From a checkpoint of a small CTC audio transcriber: log mel input.
Rows from block 8 of a small CTC audio transcriber, named by matrix and row number. Rows with one number belong to one channel. Each number is 128 + 32 x the weight over its row's rms, rounded and kept within 0 to 255. All counts start at 0. After the name is the row's rms in percent of the matrix's.
After each channel's rows are labels from the 100 clips, of 14976, where the channel reaches its highest value: "peak on" is the class under the peak. Only what is clearly more common there than usual is listed. The data: melodies that start on their tonic, played by one synthesised instrument. In brackets: how many of the 100, against the usual share in percent.
# convs0: first width-9 conv (model.blocks.8.convs.0.weight, 288x288x9, each kernel summed), inputs 232-287
# convs1: second width-9 conv (model.blocks.8.convs.1.weight, 288x288x9, transposed, each kernel summed), outputs 232-287

convs0.56 037 [123  94 105 118 125 117 113  74 134  97 110 116 170 136 113 160 102 149 129 134 113 118 147 134 135 107 112 176 125 176 150  79 150 162 136 145 165 114  94 139 132  86  78 144  95  60 151 112 135  75  85  65 132 119 165 100]
convs1.56 017 [157 158 121 141 154 146 118 125 128 154 127 137 122 131 152 151 104 108 134 152 108 175 133 148 170 139 144  89  96 156 142 105 136 134 132 128 100 144 104  65 114 144 151  92 170 149 193  99 138 136  75 116 153 224 122 189]
peak on: F4 (33 vs 2)

convs0.248 106 [130 139 133  99 135  99 131   8 127 113 125 117 129 116 150  77 120  92 137 126 126 100 153 130 146 133 198  69  76 136 115 102 138   9 144 178  81 125  79 100 137 115 102  81 120 130 122 126 115 136 117 118 110 131  72  80]
convs1.248 013 [114 144 142 110 142 133 121  92 152 111 154 169 157 156 154 108 152 117 142 153 149 130 141 124 137 121 125   0  40 140 140 130 107 109 144  93  88 112 137  71 150 168 115  65 121 137 154 120 170 183 140 229  95 183  58 144]
peak on: no note (100 vs 34.6)

convs0.74 048 [152 142  20 117 138 101  99 156 102 150 109 145 107 107 137 143 111 120 101  88 144 200 151  87 103 209 134 113 173 155  95 133 152 171  96 172 122  94  86 115 130 140  91  91 174 134 134  82 101  91  71 153  99  71  98 135]
convs1.74 147 [113  94 113 121 126 127 126 123 105 136 130 138  96 130 127 121 117 137 118 123  87  89 141 120 122  70 128 129 138 107 132 119  97 101 128 129 149 116 151 145 111 120 119 140  99 104  97 118  96 101 153 125   0 103  82  78]
peak on: C2 (48 vs 0.1); C#2 (35 vs 0.2)

convs0.136 086 [134 146 237 136 145 132 145  31 137  96  47 124 102  89  96 101 123 138 130  88 123 151 165 129 107 125  63 144 107 167  89 125 143 130 156 172 132 163  84 145 124 115 133 148 116  96 127 127 109 124  81 124  98 123 109 137]
convs1.136 024 [150  96 134 141 131 121 120 138 120 128 136 149 103 129 126 136 138 120 144 130 105  83 156 105  98 116 120 119 138 123 136 108 103 114 127 134 155 105 158  94 133 117  81 123 127 119  47 205 105  94  66 135  16  38 156 112]
peak on: C2 (27 vs 0.1)

convs0.279 046 [166  91  83  99 117 111 122 134 140 129 143 152  98 125  96 167  86 143 141  86 135 122 133 181 121 134 170 177 186 152  66 143 142 123 124 138 124 135  98 140 140 149 138 120 127 141 147 148 138 122 114 126 116 130  94 131]
convs1.279 019 [112 170 132 126 122 128 131 144 166 147 128 123 142 135 141 128 152 109 154 149 128 144 120 100 128 124 119 113  69 126 129 107 152 117 114 133  62 129  33  94 176 120  95 109 122 165 141  69 154 140 118 110 255 131 118 112]
peak on: no note (78 vs 34.6)

convs0.213 049 [139 102 186 165 152 127 124  69 101  76 144 167 169 171 140  56 108 117 136 190 205 170 120 129 160 153 128 127 163 155  92 161 128 161 118 120  94 130 140 138 155 140  99 156  79 131 135 126 113 154 133 108 208 143 186 130]
convs1.213 034 [171 171 137 122 132 130 113 144 148 130 150 117 148 114 114 130 107 124 147 122 138 174 110 108 136 156 124 119 129 145 133 130 167 128 118 123  97 115  31 108  28 135 164 115 158 197 153 141  94 145 134  40  72 143 115 214]
peak on: F4 (65 vs 2)

convs0.106 080 [135 108 191  91 112 128 121 181 126 135 112 149  97 128 118 111 123 117  92 103 169 192 135 155 121 135 151  90 150 146 100  96 136 203 134 121 177 146 174 115 129 173 152 154 146 136 112  87 142  57 120 198 105 115 102 163]
convs1.106 046 [ 90  95 140 125 148 131 149 119 142 114 122 121 125 124 142 139  94 141 113 111 100  97 128 103 122  77 125 117 120  82  84 101  90 121 111 138 109 103 128 124 118 150 153 116 107 131 120 159 110 115 135  43   0 100  41  94]
peak on: G#2 (25 vs 0.6)

convs0.227 051 [110 113  28  96 117 135 136  91  42 135 119 121 109 136 164   8 105 123 125  98 110  83 112 137 127 149  47 128 146 138 128 134 151 102  99 126 137 132  77 130 126 117 126  90 127  75 123 117 131  89 125 112  99 103 106  27]
convs1.227 050 [131  32 136 139 117 136 135 122  98 133 131 137 129 132 140 136 134 131 124 110  60  94 126 120 107  60 114 125 135 120 111 113 102 137 113 124 152 130 109 105  86 134  67 124 114 102 159 170  75 125 118  78   0  59 104 129]
peak on: no note (76 vs 34.6)

convs0.257 044 [158 113  82  81  94 116  65  90   3 129 123 133 155 131 104 117 164 125 125 171 116 139 151  90 136 132 184 127  99  74 164 123 145 135 161 166  96 116 107 126 102  92 124 127 132 120 117  95 162 151 104 142 128 120 130 140]
convs1.257 128 [138  35 130 132 134 131 130 114 112 133 127 131 112 128 116 124 131 131 125 125  54  68 122 123 113  75 110 133 135 104 139 115  96 105 132 128 145 116 147 145 117  99 129 136 113 111 133 129  57 126 115  77   0  77 121 111]
peak on: F4 (26 vs 2)

convs0.174 145 [103  93 110 124 124 111 143  71 142 127 119 139 102 122 144 109 135 136 117 108 134 153 158 149 162 155 140 123 117 165  89 112 148 149 153 162 143 125  26  97 122 151 115 119 149 156 135 133 110 131  80 159 120 158  49 116]
convs1.174 022 [ 27  89 101  94 111 122 139 133 132 118 116 151 108 128 149 134 136 131 127 118  91 151 150 114 142  80 149 120 116 134 142  97 127 140 121 142 113 130 106 114 215 147  85 142  83 116  66 129  80 102 144 111   4 108  54   0]
peak on: no note (91 vs 34.6)

convs0.283 078 [122  92 134 119 138 149 122 189 157 139  67 152  90 124 143 138 125 142 119  54 108 127 133 157 125 118 170 152 209  80  71 104 143 174 102 121 168 135 130 133 129 191 140 134 145 142 132 150 105 137 136 168 134 120  89 122]
convs1.283 020 [125  58 146 136 146 129 135 119 120 146 125 133 113 118 142 135 105 155 140 138 149 106  92  83 130 109 117 127 103 112  77 116  99 109 107 122 100 127 103 127 175 102 156 127  60 115  32 133 128 150 122  71  70  87  41  64]
peak on: G3 (37 vs 1.3); G#2 (29 vs 0.6)

convs0.25 065 [125 163 199 141 127 123  80   3 165  95 135 140 152 117 175 187 133 118 131  99 145 211 116 134 140 230 111 129 142 151 121  22 125 223 119 133 126 140 112  82 109 108 142 117 127 128 124 139 124 154 108 130 175 117  56 158]
convs1.25 065 [149  61 113 143 141 136 128 119 115 139 129 129  97 124 127 122 135 133 129 128  92  59 129 103 113  97 130 121 134 135 159  90 114 106 111 125 152 131 147 138 143 105 112 137 123 109  97  74  55 104 150  38   0  56 147  87]
peak on: C#5 (37 vs 1.9)

convs0.254 044 [146 134  37 133 120 111 100 154 118 161 107 146 116 145 150 153 160 153 127 134 141 109 170  81  99  83 128  91 122  94 193 150 140  89 165 108 106 154 157 107 147 111 151 117 150 152 118  69 138 112 161 115 144 109 134 136]
convs1.254 013 [ 77 118 114 117 109 135 150 128 157 118 103 130 162  95 144 106 126 100 142 130 133 190 105 122 117 135  83 119 159 155 135 151  89 154 118 132 142 149  57 106 141 179  95 129 103 103 235 166  74 129 178 125  66 138 115  94]
peak on: G#2 (42 vs 0.6)

convs0.152 065 [134 151 167 146 142 105 174 175 187 157 167 140 187 102 130 134 114 134 138 174 133 169 175  85 122  65 233 151  89 141 138 168 126  77 148 104  97 116 144 136 128 151 111 154  73  93 111 151 156 124 114 165  99 121 116  91]
convs1.152 017 [107 181 151 154 115 139 121 126 125 134 108 100 150 137 101 119 116 130 137 130 121 136 103 109 139 125  70 113 120 120  90  90 135 162  97  97 105 120  87 153 164 111 184  83 119 167 177 119 145 144 145 159 183 158  92 211]
peak on: no note (100 vs 34.6)

convs0.175 072 [130 121  56 124  95 149 149 115  98 110 112  96 100 127 107 124 131 126  33 116 130 145  79 174 102 170  47 160 178 141  89 110 133 163 131 104 119 150  69 135 143  81  96  86 107 135 129 106 126  54  80 107 101 104 123  71]
convs1.175 139 [142  52 129 131 142 128 134 124 108 136 130 137 128 127 141 126 125 131 135 127  93  58 128 116 120  85 116 124 129 112 151  92 103 109 122 123 146 106 148 151 148  86  97 140 103 127 108 134  35 137 135  41   0  52 128  86]
peak on: C#5 (27 vs 1.9); F#4 (26 vs 2)

convs0.233 092 [169 138 135 139 138 141 120  69 152 138 121 148 157 132  63 202 126 124 111 125 133 150 132 126 122 142 248 133 119 112 132  44 114 145 107 136 130 152 176 150 132 106 114 138 142 129 122 134 148 123 123  88 176 101 134 160]
convs1.233 022 [138  48 122 133 134 140 141 127 160 133 138 119 133 107  93 121 132 142 120 121 166  49 109 115 113 127 128 123 119 115 145  67 132  77  96 112 106 106 122 158  78 137  82  82 120 142 172 130  84 111 180   0  89  64 135 131]
peak on: C#5 (88 vs 1.9)

convs0.159 076 [128 104  98 119 114 127 151 127  91 121  82 161 111 124  95 112 157 135 128 122  47 110 126 149  94  50 205 117  88 105 153 137 122 109 157 105 148 120  98 162 162 135 129 172 112 151 128 135 155 102 108 107 154 114 149  94]
convs1.159 096 [110  49 136 135 130 127 146 121 131 128 132 107 129 126 123 125 115 122 130 123  97  67 129 109 123  74 108 115 120 120 135 104 101 150 106 126 138 110 115 110 114 119 101 117 124 154 132 136  75 125 149  68   0  66 100 124]
peak on: D#6 (35 vs 0.4)

convs0.7 078 [157 135 134 103 111 153 125 152 157 140 119 165 121 177 116 111 101 141 134 157 173 176 112 150 128 141 200 167 127 171 123 130 122 140 140 139  98 130 181 160 132 115 129  74  97 109 149 128 110  99 119 127 155 135 144 146]
convs1.7 045 [120  46 130 136 125 131 143 136 131 129 138 131 128 123 141 128 133 129 138 113  72  95 136 117 113  93 109 108 128 124 138 117  95  98 124 130 123 129 160 129 120 122  32  79 138 126 168 139  77  88 155   0   0  59 136 104]
peak on: F4 (75 vs 2)

convs0.67 038 [145 123 193 161  97 112 151 101 169 142 157  68 143 110 146 109 127  84 149 141 132  51  61 114 139 124 119  58  59 152 125  97 106  83  80 142  91 107  91 147 152  76 126 133 119 151 144  96 142  90 136 137  65 111 147 141]
convs1.67 018 [124  68 148 106 126 131 101 106 161 107 129 155 151 137 139 119 169 124 155 131 158 120 134 100 124 126 132  64  51 125 114 122 119  86 106  88  61  94  77  32 151 165 126  31 109 113 146 170 173 174 129 198 196 171  76 119]
peak on: no note (77 vs 34.6)

convs0.267 067 [108 123 107 112 121 138 108 117 132 137 109 132 143 141 151 195 121 129 103 120 142 138 133 100 128 230 170 114  72 133 124 130 116 178 105 123  73 128 132 139 143 119 138 140 134  97 141 126 135 146 141 126 134 100  69 131]
convs1.267 135 [121  31 111 132 133 128 131 125  96 132 131 141 116 128 119 124 122 128 127 130  80 100 130 119 121  92 113 129 135 108 143 104  91 112 133 126 157 128 146 145 156 108 119 146 102 123 150 155  32 115 128  88   0  86 121  95]
peak on: C#5 (33 vs 1.9)

convs0.133 132 [144  79  99 137 125 138 147  54 122 121 100 108 117  65 103 150 133 137 122 103  98  52 148 136 141  61 164 149 112 131 131 115 150  35 130 148 117 126  92 113 131 142 136 127 146 120 129 113 140 119  55 105  75 122 146 116]
convs1.133 018 [ 56  88 136 122 132 116 121 112 113 135 140 153 151 137 101 128 123 109 157 139 126  92 104 124 131  52 107 141 128 124  97 100 108 136 128 140 132 100 156 137 204 124 157  84  95 112  62 159  89 164 192 182  23 157 161 161]
peak on: D#6 (30 vs 0.4); D#3 (30 vs 1)

convs0.73 065 [130 137  67  80 165 155 151 194 145 113 124 131 118 127 101 125 128 121 126 157 138 150 151 134 109  99 136 150 136  55 151 156 108 108 169 177 120 168 127 134 139 142 143 101 121 119 119 118 147 106 133  75 157 150 171  92]
convs1.73 034 [142  88 123 148 125 116 126 114  92 139 150 114 120 115 114 117 131 116 136 120 150  89 117  99 117 132 106 128 132 113 103 106 126 116 116 118 122 136 153 139 199  75 178 145  95 157 113 158 109 125 142  93   0  95  82 110]
peak on: F4 (26 vs 2)

convs0.187 086 [ 72  98 109 136  98 115 121 214 123 140 163 126 121 120 109 231 129 138 135 123  52 190 133 154 114 133 206 136 100 141 124 128 123  59 145 122 119 157  87 131 148 116 152 125 141 106 108 149 141 134 181 114 120 113 126 134]
convs1.187 051 [ 70 216 131 138 127 138 138 118 139 132 139 111 136 128 132 122  95 127 131 139 145 144  95  99 118  93 110 107 132 103  97 126 115 156  86 132 112 106 140  98 109 126 132 130  92 165 213 120 150 101 112  78  85  72 109 112]
peak on: G#2 (32 vs 0.6)

convs0.69 053 [129 130  56 104 130 115 132  88 100 101 141  98 158 105  83  83 122 114 116 145  91 105 120 105 109 112  98 151 111 152 157 129 144  84 121 135 167 155  45 131 113 118  83  68 144 106 118 119 129  96  71 115  79 111 154 110]
convs1.69 258 [112  58 122 119 135 131 126 121 110 129 129 138 106 133 127 128 121 141 119 126  83  97 144 127 115  79 133 127 138  99 139 107 116  93 127 121 140 112 161 156 160 140 133 139 104 118  93 128  74 108 133 119   0 118 115  84]
peak on: no note (67 vs 34.6)